python train.py --encoder_arch="poolformer" --model="contrastive image-text model" --dataset="rosettes with rotational symmetry" --train_examples=97500 --image_size=64 --crop_scale_min=1 --horizontal_flip=true --translate=0.12 --tokenizer="word" --vocab_size=28 --loss="softmax" --embed_dim=256 --encoder_norm="rmsnorm" --encoder_norm_position="pre" --encoder_activation="swiglu" --encoder_mlp_ratio=4 --encoder_parallel_block=false --encoder_inner_norm=false --encoder_moe="top_k" --encoder_drop_path=0.05 --encoder_num_experts=4 --encoder_moe_every=2 --encoder_expert_mlp_ratio=0.25 --encoder_experts_per_token=2 --encoder_shared_expert=false --encoder_patch_size=[4, 4] --encoder_conv_stem=false --encoder_depths=[2, 5, 5] --encoder_widths=[64, 128, 256] --text_encoder_causal=false --text_encoder_width=256 --text_encoder_layers=8 --text_encoder_norm="layernorm" --text_encoder_norm_position="pre" --text_encoder_activation="quick_gelu" --text_encoder_mlp_ratio=4 --text_encoder_head_dim=64 --text_encoder_fused_qkv=true --text_encoder_bias="none" --text_encoder_qk_norm=true --text_encoder_parallel_block=false --text_encoder_inner_norm=true --text_encoder_moe="soft" --text_encoder_drop_path=0.1 --text_encoder_num_experts=32 --text_encoder_moe_every=2 --text_encoder_expert_mlp_ratio=0.25 --text_encoder_slots_per_expert=2 --text_encoder_shared_expert=false --text_encoder_positions="sincos" --residual_init="scaled_by_depth" --optimizer="soap" --beta2=0.95 --lr=0.0024 --beta1=0.9 --shampoo_beta=0.95 --eps=1e-08 --precondition_frequency=32 --max_precond_dim=1536 --one_sided=false --adamw_lr_other_params=0.0023 --grad_clip=1.0 --steps=6800 --batch_size=256 --epochs=17.9 --lr_schedule="cosine" --final_lr_fraction=0.05 --warmup_steps=680 --weight_decay=0.0 --adamw_weight_decay_other_params=0
Rows from expert 7 of block 5 of the text encoder, named by matrix and row number. Rows with one number belong to one neuron. Each number is 50 + 10 x the weight over its row's rms, rounded and kept within 0 to 99. All counts start at 0. After the name is the row's rms in percent of the matrix's.
# up: expert up (text_encoder.blocks.5.mlp.up, 32x64x256), inputs 64-127
# down: expert down (text_encoder.blocks.5.mlp.down, 32x256x64, transposed), outputs 64-127
up.3 070:48 43 55 39 32 40 67 53 39 38 33 41 67 51 50 40 41 49 70 48 65 44 54 26 55 36 52 64 54 59 47 46 22 52 44 42 52 54 40 42 53 34 53 70 37 40 42 43 56 59 59 63 49 48 64 40 57 46 48 47 52 53 49 64
down.3 089:44 71 32 46 58 48 52 54 42 57 63 51 42 46 33 49 40 63 39 48 36 56 50 63 42 49 58 61 35 48 43 47 40 41 62 49 52 38 42 39 44 56 39 60 53 36 65 52 46 57 38 54 45 64 52 49 61 53 59 43 36 56 66 50
up.4 079:65 48 48 49 57 64 62 53 46 51 48 55 60 53 56 44 65 55 31 49 41 60 43 62 62 58 48 54 60 45 30 42 49 48 50 56 40 42 58 60 33 52 55 52 50 76 42 48 66 59 55 64 56 44 50 35 43 67 48 51 59 48 48 35
down.4 093:62 45 50 51 33 50 51 82 51 53 45 54 40 21 47 48 49 42 28 48 50 42 60 47 46 52 54 29 47 53 79 50 69 64 47 52 60 40 58 31 51 42 43 60 38 59 59 45 59 43 49 71 64 30 59 58 51 43 55 66 63 25 52 56
up.5 162:57 31 50 39 46 55 41 48 47 50 59 45 55 52 41 44 46 59 58 51 37 65 61 51 55 60 45 48 57 48 43 51 50 47 48 69 62 38 60 53 44 56 47 42 40 71 49 44 62 66 41 36 57 33 56 45 49 67 46 28 61 47 47 57
down.5 191:51 50 48 51 48 56 48 54 41 49 60 38 39 55 53 50 44 61 40 52 41 43 23 52 50 33 66 39 30 57 57 61 56 50 49 57 50 42 32 38 43 51 52 51 49 34 66 65 60 45 37 65 51 45 58 46 47 60 49 48 28 34 37 40
up.6 083:50 43 31 58 63 74 38 71 58 44 62 44 33 65 63 41 66 50 49 48 56 44 44 43 40 46 59 40 44 52 38 61 58 50 66 50 49 47 44 41 46 35 55 53 44 44 45 68 36 59 52 46 62 57 33 58 39 38 48 33 56 59 65 55
down.6 094:55 43 39 35 42 57 53 41 31 45 40 46 50 42 48 42 47 48 56 46 44 56 42 58 71 41 58 56 54 56 54 43 67 39 48 44 58 50 55 37 54 62 61 45 56 47 64 70 44 50 38 56 48 39 65 67 68 47 64 64 73 48 62 48
up.7 146:55 45 45 69 37 66 50 76 56 54 59 66 52 60 57 47 38 58 49 60 37 70 58 48 58 63 50 64 66 36 54 45 40 51 37 74 53 42 63 44 48 39 43 50 60 44 55 59 40 71 64 51 61 27 38 54 48 59 47 39 32 70 49 55
down.7 126:55 48 40 40 50 47 59 48 38 54 55 53 54 44 37 57 43 48 56 34 52 31 28 44 49 38 63 34 59 45 46 50 56 58 61 46 50 58 39 26 63 36 57 48 35 59 69 61 82 38 44 50 53 55 58 50 57 45 45 35 59 42 58 40
up.8 076:52 40 78 46 49 57 44 42 56 61 41 39 42 43 49 50 54 53 27 46 42 46 42 57 42 50 45 54 69 55 57 49 58 55 46 53 67 61 49 53 43 62 46 47 64 59 47 23 60 29 73 56 66 55 40 39 68 40 44 45 52 41 53 74
down.8 096:51 54 59 59 44 70 36 55 45 63 32 49 52 56 41 55 66 46 62 52 43 49 48 73 58 50 58 60 44 46 58 60 43 58 36 57 32 53 36 62 56 55 52 49 58 39 53 63 45 69 45 77 44 68 73 65 26 50 52 44 57 48 48 57
up.9 080:53 25 62 53 41 33 52 40 53 42 64 49 41 70 37 54 55 45 50 63 53 44 63 27 55 47 59 47 43 35 56 36 34 36 54 46 52 23 64 39 53 63 52 31 55 33 59 63 64 46 61 32 53 46 49 41 30 45 58 61 58 65 48 37
down.9 089:60 42 44 56 79 57 51 55 54 51 49 57 55 54 48 41 53 40 56 55 58 34 68 54 47 48 48 40 53 62 40 75 60 50 57 54 60 49 52 50 51 57 30 69 43 50 47 50 48 46 63 62 45 62 55 45 58 45 55 58 59 46 42 57
up.10 078:35 39 47 41 48 52 37 38 44 46 36 50 38 46 59 37 55 59 48 53 56 44 72 63 56 63 68 43 60 43 32 26 52 43 24 47 24 62 48 55 40 42 47 60 65 57 52 43 62 54 54 54 44 56 68 57 48 48 33 45 54 49 58 62
down.10 087:51 66 52 42 28 56 54 67 48 62 42 49 67 51 43 29 68 56 55 62 48 63 39 44 59 67 57 54 49 41 55 75 41 54 42 59 39 60 68 45 52 52 34 42 47 42 50 30 40 45 51 62 44 63 45 44 37 29 39 58 45 68 21 59
up.11 141:50 40 47 54 53 56 41 61 62 46 25 73 47 57 26 41 49 53 42 60 41 64 41 55 55 65 61 57 29 55 36 52 52 67 40 46 53 49 52 34 48 53 40 69 37 53 66 59 43 59 45 58 41 34 64 51 52 57 65 45 30 61 62 38
down.11 104:43 36 65 60 46 43 51 35 48 46 54 20 72 49 45 40 52 42 64 23 56 45 45 52 47 37 55 58 48 42 46 52 41 60 54 57 57 46 50 61 52 44 51 49 50 49 48 59 68 36 39 42 53 56 41 57 45 35 40 44 62 51 49 68
up.12 154:44 35 42 57 38 45 56 39 40 56 33 35 53 56 43 54 63 59 56 55 44 28 43 44 42 45 73 55 49 53 63 47 60 44 44 50 49 32 62 32 43 53 58 45 53 41 74 49 52 72 26 57 41 52 59 44 52 53 45 47 38 33 48 46
down.12 148:57 49 41 58 50 54 54 49 44 43 51 51 56 67 49 44 42 52 58 56 53 47 33 43 63 48 48 56 68 47 38 56 54 63 36 50 61 48 41 53 51 49 35 39 51 46 51 47 53 33 34 57 62 44 42 48 36 49 51 44 54 44 44 52
up.13 081:40 50 50 48 22 58 59 49 55 39 42 47 53 67 41 37 67 51 49 57 44 62 62 50 45 65 48 46 22 39 49 62 45 61 45 35 45 64 59 55 35 57 53 25 50 38 41 31 59 63 57 59 48 28 83 56 56 44 55 46 42 54 49 48
down.13 089:62 34 48 60 36 45 67 61 55 34 48 55 48 31 56 51 53 39 50 64 61 45 57 38 48 51 46 39 46 49 45 51 44 36 72 44 48 48 44 40 62 34 61 61 53 56 42 52 52 33 70 39 73 68 56 42 60 68 54 72 47 61 59 53
up.14 071:32 45 58 50 47 48 32 41 43 52 44 48 47 53 31 72 43 29 54 52 43 41 71 60 33 53 65 58 34 55 35 55 57 36 44 36 24 43 61 55 63 50 44 60 54 41 63 32 54 60 47 47 54 41 48 47 50 47 61 52 56 46 52 46
down.14 084:50 38 39 50 59 42 45 58 41 51 48 48 65 38 36 28 54 56 50 68 53 54 40 36 47 31 34 48 52 64 35 40 38 52 28 42 48 51 48 36 65 54 44 45 61 48 45 48 46 45 58 54 55 47 38 51 63 37 38 57 53 58 45 55
up.15 086:30 63 44 60 53 60 43 30 60 42 36 47 36 58 40 42 51 67 44 38 43 49 63 58 50 50 61 62 44 51 47 64 34 28 48 46 42 62 52 55 50 54 52 50 55 49 62 58 48 55 36 46 44 58 55 59 43 70 72 53 47 35 48 33
down.15 089:49 48 50 48 44 43 35 46 44 47 49 58 45 46 47 58 44 54 32 42 46 49 53 36 58 48 54 50 45 59 46 37 45 69 47 47 65 46 50 50 60 42 57 48 46 46 45 51 58 40 65 75 37 63 59 43 60 25 38 63 49 53 47 47
up.16 077:46 31 64 50 47 50 56 52 55 50 29 65 64 54 54 37 34 61 48 58 58 49 51 47 56 44 61 64 44 51 66 49 38 56 62 55 37 54 48 43 47 50 42 36 57 49 64 44 38 50 51 56 31 56 55 43 59 37 50 58 40 49 52 40
down.16 085:64 44 41 39 63 56 57 39 58 68 58 37 56 47 43 53 61 30 44 44 48 64 31 38 36 72 44 46 59 50 55 51 59 46 43 58 45 43 42 59 56 52 49 60 58 39 45 23 53 67 65 47 45 32 71 61 45 69 52 47 52 57 41 37
up.17 075:48 57 40 51 52 55 65 45 68 64 50 46 57 50 51 62 54 45 52 40 40 49 65 52 59 54 45 61 29 35 67 40 31 49 63 43 52 50 57 48 66 57 53 57 40 47 42 65 48 43 61 47 63 50 44 36 67 55 35 58 55 56 67 59
down.17 086:52 45 58 66 54 48 39 61 51 51 40 52 42 56 60 32 54 67 56 53 52 36 35 52 47 56 57 25 69 56 50 54 46 49 47 44 53 68 53 43 30 35 52 51 44 53 48 49 49 52 38 38 40 49 41 46 50 69 38 45 44 24 40 56
up.18 064:44 61 62 56 54 53 48 59 50 48 44 50 53 63 40 40 52 33 58 40 76 32 53 56 45 49 39 56 51 42 47 47 37 51 56 47 48 61 74 34 54 55 62 56 32 53 65 62 60 78 51 44 36 59 57 45 54 47 42 66 45 34 54 43
down.18 082:51 49 26 39 53 54 44 43 43 52 42 47 43 34 55 62 50 58 54 54 40 42 50 50 50 41 43 44 52 48 36 50 53 56 48 40 60 52 38 64 39 49 40 37 55 60 41 39 44 47 59 77 43 42 56 55 53 51 46 74 63 56 71 32
up.19 076:43 46 48 57 65 57 34 54 61 62 60 50 44 51 51 48 32 55 45 34 51 62 57 54 44 28 52 47 52 49 42 38 43 39 58 55 62 72 73 68 54 70 39 55 46 50 50 42 37 64 54 59 45 54 28 26 53 61 42 56 44 34 60 55
down.19 092:40 40 48 61 46 41 44 52 75 51 70 31 50 31 37 46 59 50 55 52 67 44 34 48 47 46 47 69 41 57 45 62 46 63 57 65 54 53 50 46 74 54 51 36 53 36 62 53 49 48 65 34 40 54 61 58 37 45 58 26 41 66 46 45
up.20 141:61 38 56 53 39 54 56 60 51 66 65 48 33 54 54 50 43 66 55 52 36 57 36 44 45 73 56 38 44 37 53 64 60 56 66 61 64 42 49 36 42 51 55 44 68 49 58 48 49 49 46 62 55 47 55 55 43 60 43 43 41 56 44 43
down.20 162:59 44 42 52 66 54 48 47 29 50 49 61 54 63 46 37 52 45 49 39 43 25 39 54 57 45 58 47 53 54 53 52 50 48 42 44 49 45 48 52 52 45 48 44 44 43 68 59 73 42 44 49 60 57 30 49 54 52 37 57 43 51 39 57
up.21 150:53 41 54 54 45 40 50 64 58 39 43 34 55 25 46 41 46 43 54 44 38 54 44 38 49 75 46 31 31 56 46 57 34 39 24 37 41 63 57 58 31 53 49 48 54 69 57 65 53 45 55 43 38 29 48 55 47 39 64 47 48 39 49 71
down.21 098:38 72 27 65 48 58 34 51 48 73 56 36 60 38 69 62 54 49 64 55 51 40 63 40 50 48 47 45 43 47 54 55 56 52 50 52 42 37 45 35 66 54 58 44 53 38 42 60 46 48 54 67 52 59 53 51 60 59 35 55 41 56 60 56
up.22 083:52 63 52 55 62 37 40 36 50 43 66 43 52 49 51 48 48 55 56 53 46 65 54 70 56 43 61 46 60 73 51 54 64 46 35 59 47 45 54 44 44 32 47 68 44 55 56 49 48 40 41 47 53 68 33 50 42 48 34 55 40 71 60 52
down.22 089:45 51 62 53 42 43 32 47 49 44 57 57 56 48 56 54 50 55 52 52 46 50 36 48 45 51 59 60 58 31 58 65 45 62 73 66 44 65 46 53 45 45 66 40 56 43 81 45 48 61 52 47 61 54 50 48 51 43 53 28 60 46 46 49
up.23 077:57 41 61 47 57 52 56 53 58 46 70 55 71 47 50 49 34 50 53 37 37 44 44 52 44 53 41 48 40 31 69 41 38 29 52 35 47 43 51 33 56 62 34 42 57 66 47 48 58 29 56 49 44 50 46 46 55 34 46 57 66 35 59 54
down.23 088:37 55 57 38 70 54 35 62 43 43 44 35 56 66 63 42 66 54 62 51 57 48 40 39 57 43 44 60 51 51 45 47 63 50 45 66 44 48 61 59 65 57 35 45 71 48 68 53 46 33 40 54 53 59 59 48 46 57 54 45 55 44 37 57
up.24 073:34 48 53 45 45 51 50 57 46 50 55 54 36 39 52 51 45 37 28 39 50 70 53 45 48 37 50 49 50 38 46 40 37 37 57 43 45 54 56 49 54 50 63 64 44 54 65 30 57 47 57 65 32 40 36 55 51 47 37 39 44 62 52 60
down.24 085:32 66 48 35 30 60 57 51 51 52 57 57 58 31 50 37 36 63 36 51 62 36 46 62 51 44 46 60 45 43 47 46 54 46 65 58 59 56 42 50 47 66 62 54 46 59 47 47 50 53 38 19 47 59 44 54 49 50 45 42 51 39 54 28
up.25 077:37 56 36 52 34 37 32 49 53 60 66 40 60 56 52 67 45 50 47 43 51 68 42 64 44 40 53 56 46 41 49 57 38 62 33 76 55 47 59 28 57 57 63 53 56 49 44 34 53 68 60 47 41 58 52 53 60 26 47 45 41 45 52 58
down.25 091:60 58 35 67 65 67 40 53 54 56 70 57 35 31 62 44 52 36 56 57 52 60 40 45 33 64 55 52 53 55 47 65 63 57 40 38 58 37 35 51 48 35 47 48 52 37 45 34 72 43 59 51 34 64 66 52 54 61 55 50 38 64 46 63
up.26 080:53 43 61 45 41 39 59 43 53 55 56 41 68 52 52 60 36 38 49 46 36 43 41 43 59 49 43 45 51 54 60 49 45 49 31 45 43 59 48 55 45 50 43 50 58 49 69 51 63 51 59 39 45 42 42 56 59 44 47 43 37 53 52 67
down.26 097:45 39 48 51 63 54 53 44 36 52 57 46 41 53 66 72 41 57 55 42 65 48 37 57 42 59 58 40 41 46 58 57 46 59 66 57 50 57 47 56 64 49 42 67 49 61 57 50 51 37 46 61 29 52 38 64 52 52 39 51 65 58 47 46
up.27 109:66 37 33 46 42 65 39 66 53 48 53 55 36 60 44 47 43 48 51 48 48 62 51 73 43 50 46 65 64 51 48 41 23 58 34 33 52 48 55 58 58 72 54 39 39 47 41 54 54 32 56 68 43 49 62 53 50 48 45 61 57 41 62 62
down.27 095:54 62 54 56 47 57 47 40 55 39 49 38 64 34 45 47 45 42 60 59 44 52 53 33 57 58 53 48 51 48 45 46 51 52 40 46 49 76 28 51 49 46 57 62 48 51 38 51 49 50 50 51 54 57 47 48 70 67 49 57 56 32 53 67
up.28 083:47 42 32 51 52 60 36 50 71 63 28 53 49 46 53 37 43 61 50 46 43 61 63 57 41 54 54 39 48 57 36 65 45 30 48 51 40 59 51 74 51 66 54 52 71 51 37 62 45 38 39 68 61 48 57 66 55 48 49 56 39 53 53 45
down.28 088:37 41 40 48 72 29 37 68 40 62 50 47 49 40 45 54 52 47 51 63 45 53 33 39 54 60 41 66 52 47 56 62 34 41 56 61 49 27 54 62 37 45 59 46 45 41 54 72 46 49 44 46 54 39 40 35 47 46 52 62 62 43 43 59
up.29 068:68 47 64 31 52 44 55 57 72 53 46 36 59 34 56 76 66 52 61 37 48 52 58 46 42 44 55 44 75 42 70 53 51 40 57 62 43 48 39 56 51 53 48 44 51 56 43 48 63 44 37 62 53 49 54 60 61 45 45 55 57 40 41 55
down.29 081:46 58 50 51 48 67 59 50 35 45 54 51 52 37 46 44 60 54 55 55 42 40 48 41 48 46 49 63 39 43 59 44 44 46 56 37 50 40 64 43 29 49 54 73 46 58 58 55 49 37 52 40 53 36 50 53 51 62 56 71 53 33 51 46
up.30 126:39 41 41 45 50 57 40 52 51 63 53 63 49 45 50 69 68 62 56 51 32 56 64 48 57 58 58 49 56 50 36 42 54 60 55 52 54 53 63 52 55 65 50 43 68 56 62 34 48 55 26 49 63 62 56 46 42 70 52 34 60 40 27 69
down.30 102:53 52 50 45 43 47 49 44 51 46 50 32 43 60 46 32 47 57 54 48 51 38 48 57 57 51 63 42 49 44 41 42 54 26 55 49 51 29 49 41 38 45 42 45 25 32 59 39 58 52 58 50 63 24 70 54 61 47 52 48 52 32 45 64
up.31 162:67 45 53 49 45 71 49 73 58 39 54 66 53 45 42 54 52 42 37 57 49 64 55 60 49 42 47 59 39 50 54 54 43 54 63 62 53 38 44 53 51 31 64 61 45 64 49 61 22 43 63 63 57 58 59 47 53 61 46 48 47 51 53 35
down.31 125:71 42 51 70 46 57 44 56 49 39 65 53 59 57 50 51 48 65 63 45 46 52 38 48 53 48 58 48 65 48 52 56 64 59 47 31 53 47 42 51 45 60 38 46 39 40 72 63 67 62 33 45 73 53 51 72 47 68 47 45 64 40 43 46
up.32 127:48 43 53 56 60 45 40 44 36 57 59 36 45 54 46 51 53 57 75 51 53 51 47 69 53 58 61 36 72 63 50 49 55 38 58 72 64 36 49 45 46 52 52 36 51 47 71 56 69 48 43 41 55 59 43 71 55 40 52 40 50 52 38 60
down.32 108:44 43 58 58 60 62 52 50 35 61 54 39 43 55 58 44 53 61 43 56 38 52 48 36 60 45 49 68 50 44 42 85 51 60 47 46 40 60 50 50 51 54 65 40 48 39 44 62 52 52 51 60 58 49 40 52 47 54 42 51 35 30 42 52
up.33 074:46 58 47 66 51 38 38 63 42 71 57 44 52 37 72 49 44 43 58 50 42 71 53 46 44 61 70 45 47 68 45 58 45 79 55 38 37 54 52 54 54 47 41 49 48 41 57 41 48 61 53 53 45 46 47 48 40 70 50 42 40 68 61 52
down.33 083:45 47 64 43 61 50 41 51 34 42 49 42 42 47 56 54 58 51 26 40 54 45 60 57 57 69 31 45 55 54 60 53 53 43 38 56 59 69 44 47 63 44 50 57 57 60 24 53 41 46 47 55 59 62 51 63 54 54 38 40 44 66 51 65
up.34 078:47 53 61 37 35 39 69 38 50 60 44 46 68 39 32 55 59 57 57 49 37 47 64 35 39 42 49 38 65 73 62 38 36 38 43 60 57 37 49 30 56 49 49 60 72 55 34 43 40 45 48 35 43 71 55 59 41 52 31 47 44 43 54 52
down.34 088:37 48 42 64 57 52 50 31 44 57 55 47 55 38 47 48 67 37 44 62 80 48 53 44 58 68 57 67 56 52 56 57 29 47 49 54 62 47 40 69 60 52 53 51 48 42 60 47 57 62 67 64 50 34 58 49 64 56 43 53 62 51 44 40
up.35 072:24 58 57 52 47 34 44 27 44 52 62 54 45 48 54 36 57 60 42 57 52 33 55 57 48 58 57 34 63 50 47 52 52 32 57 37 47 39 66 34 40 42 41 39 50 55 45 49 50 55 64 62 45 51 41 63 55 69 50 51 62 42 48 46
down.35 089:59 67 44 52 57 55 53 74 52 61 52 41 46 68 56 33 44 51 41 46 48 31 56 45 39 48 62 55 52 54 64 50 54 57 26 37 43 57 64 54 51 41 51 24 51 44 49 53 41 35 31 69 44 37 36 30 39 27 44 54 59 53 65 50
up.36 080:52 42 43 69 49 52 54 56 50 48 49 65 68 67 42 43 70 56 40 41 45 48 63 36 52 61 55 59 50 40 43 52 41 55 50 29 55 31 62 55 47 50 43 55 37 47 43 52 60 41 39 38 52 62 39 38 55 50 42 79 45 49 60 42
down.36 089:44 36 66 52 37 43 51 51 44 39 54 51 39 52 52 58 52 46 58 40 67 47 20 47 53 25 52 32 33 38 45 56 72 58 52 62 53 46 42 48 28 52 56 51 69 38 53 49 44 38 60 51 52 46 52 51 53 53 64 49 51 49 62 48
up.37 173:60 42 50 39 56 52 57 23 57 26 58 31 49 45 52 59 62 35 56 48 49 43 56 41 42 37 45 50 51 61 62 31 60 55 79 42 68 45 42 47 53 43 62 53 30 50 41 48 58 54 46 37 54 47 55 50 67 38 66 58 48 45 45 43
down.37 121:56 38 36 48 65 58 30 53 53 35 38 43 51 56 67 47 27 61 39 64 42 52 55 72 58 49 52 33 37 52 44 55 43 43 35 51 51 42 41 66 53 50 46 47 38 38 61 50 52 28 52 64 65 46 52 52 43 64 48 51 35 57 44 53
up.38 074:32 50 36 50 45 41 38 65 53 34 37 52 42 45 49 55 36 51 54 49 44 52 46 54 50 27 57 51 52 40 44 58 40 40 39 55 55 44 56 68 49 68 68 36 50 46 58 51 35 51 62 61 61 50 46 53 26 23 48 48 39 59 60 41
down.38 089:57 51 44 46 49 59 68 45 53 56 52 35 47 71 68 52 55 36 47 54 49 61 52 49 37 68 70 55 40 37 49 60 57 42 50 55 52 50 44 51 31 59 66 62 61 33 54 63 50 49 74 48 54 46 59 47 69 44 57 51 62 45 57 43
up.39 079:39 61 42 56 58 59 37 61 47 60 60 53 36 55 38 77 53 34 29 44 53 75 56 57 49 58 57 49 55 51 53 50 60 42 54 53 52 44 57 68 40 57 66 44 57 67 32 47 41 58 43 58 50 51 48 53 32 66 52 59 43 59 47 45
down.39 088:68 48 53 58 49 57 60 38 41 42 33 40 49 46 36 44 55 65 51 41 45 43 36 50 34 32 61 50 57 42 51 61 59 54 45 38 45 47 36 60 51 31 40 28 50 65 51 51 39 39 56 52 54 34 48 42 46 58 45 45 49 55 66 58
up.40 157:47 32 41 58 53 77 42 71 29 65 65 69 18 50 53 52 36 55 45 61 43 69 42 62 56 63 60 51 54 43 55 58 58 53 39 51 46 28 50 53 61 53 65 50 50 56 57 44 64 48 37 53 48 33 39 44 49 53 46 47 39 53 58 49
down.40 165:58 45 54 51 46 44 49 43 37 66 52 30 60 52 55 45 41 49 42 47 50 57 37 47 55 42 48 50 44 44 46 56 59 48 54 51 60 59 43 40 35 38 61 53 46 43 67 54 45 44 38 54 56 50 47 46 49 52 53 41 52 44 39 50
up.41 074:35 60 67 45 26 71 47 64 51 49 46 42 74 41 57 58 52 45 54 35 45 41 49 61 50 42 57 42 53 60 44 55 58 59 51 46 56 62 34 56 62 40 51 46 48 47 49 68 47 52 56 53 65 56 31 49 41 42 52 54 69 61 47 39
down.41 085:53 52 61 44 50 60 74 41 50 55 41 57 45 41 49 56 40 19 30 55 44 57 52 55 55 31 46 59 46 41 72 45 49 21 43 54 55 42 47 45 54 51 47 42 56 55 46 56 57 52 59 69 42 34 45 48 58 52 50 52 49 51 62 36
up.42 073:38 49 32 60 38 37 67 48 39 37 41 63 65 42 56 51 52 51 67 62 71 36 63 50 41 59 37 63 50 54 43 31 35 60 56 62 58 69 57 45 66 47 56 38 63 55 50 39 37 41 48 45 46 35 56 31 63 44 43 72 67 55 43 44
down.42 083:54 60 58 55 62 40 57 53 46 45 48 42 36 52 43 58 28 50 59 45 39 52 52 38 49 53 71 52 53 58 57 38 56 66 62 58 65 62 50 53 51 59 39 45 39 60 58 48 35 51 52 52 34 49 59 50 50 52 54 50 54 79 50 62
up.43 082:43 37 64 47 48 34 45 63 55 44 47 54 39 56 41 53 59 42 45 57 39 39 55 68 55 63 36 55 43 60 43 64 50 56 48 48 49 64 54 48 35 40 43 64 30 64 55 62 51 42 51 29 52 34 54 64 54 52 40 51 54 57 70 39
down.43 091:44 54 59 55 66 50 59 30 58 55 45 48 69 62 60 25 71 60 60 47 46 22 34 56 86 49 50 52 40 40 49 45 37 45 58 55 64 39 28 45 49 59 49 46 54 32 50 39 62 41 32 44 48 56 49 41 43 53 56 49 46 53 32 64
up.44 082:42 60 68 34 34 49 75 52 67 58 43 67 57 50 51 55 48 40 54 28 58 65 48 52 53 68 42 68 46 43 48 36 68 45 44 49 32 49 56 44 55 59 32 52 43 48 45 45 47 52 63 47 62 62 39 62 47 64 58 50 59 59 64 51
down.44 086:51 56 59 57 43 51 35 45 45 43 52 52 63 69 40 46 29 72 38 46 50 69 47 47 43 44 54 57 61 49 62 46 49 65 31 65 53 48 56 60 39 53 46 60 47 46 63 44 46 56 65 44 31 55 57 59 56 55 55 44 45 46 74 69
up.45 145:51 54 63 47 62 54 48 57 39 53 67 45 44 37 31 53 46 55 62 54 36 67 52 50 56 41 38 39 55 65 51 48 34 62 46 86 57 33 45 53 62 41 49 34 57 47 49 36 39 51 52 70 53 50 60 52 49 30 44 46 39 55 38 49
down.45 122:54 43 42 60 48 63 66 25 46 35 59 40 57 60 38 64 41 46 51 34 48 45 43 47 58 53 46 59 56 48 54 49 40 51 41 47 41 57 51 45 51 46 64 49 50 49 63 64 53 50 44 48 61 42 46 48 50 57 45 41 45 32 52 55
up.46 095:51 65 51 46 46 47 51 52 57 59 36 36 52 63 56 39 56 60 39 39 40 63 37 43 43 53 55 36 30 41 60 45 47 49 51 47 51 54 43 48 53 50 47 33 50 50 55 56 52 66 30 50 54 55 54 64 44 45 43 38 36 52 36 58
down.46 090:60 40 56 59 51 36 53 46 46 44 67 59 46 59 39 67 60 53 44 50 47 51 43 58 53 48 50 42 60 55 47 66 62 52 51 29 70 43 48 44 50 29 47 51 46 50 37 38 45 23 62 53 53 51 34 34 43 40 52 58 36 45 65 49
up.47 071:58 46 57 55 54 62 51 45 40 58 61 65 46 29 47 64 49 62 58 42 41 43 43 42 49 30 54 66 40 59 69 29 32 47 52 49 35 71 38 64 56 45 44 47 67 53 34 46 34 61 55 50 50 50 44 66 52 39 58 62 48 50 55 59
down.47 085:48 41 52 50 47 52 68 47 55 71 38 43 54 50 43 42 52 31 38 51 33 55 44 57 51 73 67 53 55 56 41 51 46 55 43 41 64 62 54 47 61 49 55 57 55 45 60 60 59 40 55 52 42 50 48 40 40 68 44 30 43 58 47 56
up.48 096:63 59 64 62 46 38 45 53 67 26 48 42 34 53 28 36 51 50 46 59 55 42 54 65 58 61 57 62 45 58 40 50 48 31 38 49 52 43 44 33 27 63 37 64 52 64 49 31 52 66 44 54 47 58 54 34 43 44 52 55 46 46 50 41
down.48 096:44 53 50 42 59 61 55 45 43 48 53 49 41 44 33 42 56 53 60 45 46 57 55 54 44 31 50 33 50 48 36 40 72 50 61 51 48 67 45 71 49 40 55 52 58 46 67 46 41 62 56 33 36 47 45 49 55 46 63 40 49 45 64 54
up.49 083:48 50 51 46 57 56 42 37 55 33 50 55 54 47 48 29 43 43 30 63 49 60 56 48 53 61 64 54 37 41 40 37 48 61 45 42 55 43 47 47 27 51 56 51 37 62 56 42 46 52 45 49 34 38 53 51 50 42 44 57 58 64 70 48
down.49 095:62 53 45 49 48 44 50 66 35 51 30 37 65 55 57 58 28 39 45 64 57 48 65 68 42 40 61 43 84 42 52 64 68 39 42 50 42 56 68 52 66 52 52 52 50 50 64 66 31 27 48 48 62 59 42 43 52 49 65 48 49 41 49 43
up.50 074:27 47 63 46 57 44 39 49 71 36 53 48 51 56 56 42 50 49 46 46 64 48 69 60 55 30 48 56 56 49 55 52 62 47 42 64 52 42 53 59 45 55 41 66 60 32 31 59 46 44 45 58 51 58 64 52 47 34 43 41 55 55 35 49
down.50 092:54 67 44 41 54 52 59 50 75 42 56 34 52 53 33 55 56 45 58 58 68 45 40 43 46 62 47 48 46 47 56 53 46 53 46 57 51 36 45 67 50 54 49 47 42 49 44 71 52 58 48 44 43 33 37 38 59 51 66 43 39 34 48 68
up.51 066:53 55 42 60 35 62 66 51 46 52 67 62 38 34 53 41 66 41 53 59 35 43 56 32 59 57 43 66 52 48 34 48 33 64 47 56 37 52 28 58 72 38 33 48 55 52 51 44 58 54 45 46 64 64 43 37 53 39 44 61 56 46 54 60
down.51 082:53 43 50 40 46 50 69 40 35 39 65 42 50 70 62 49 39 59 47 49 59 53 57 49 47 68 56 49 52 44 50 53 57 47 48 38 48 60 41 51 42 47 61 54 59 52 57 45 35 35 56 51 39 26 60 35 67 53 48 54 48 64 43 42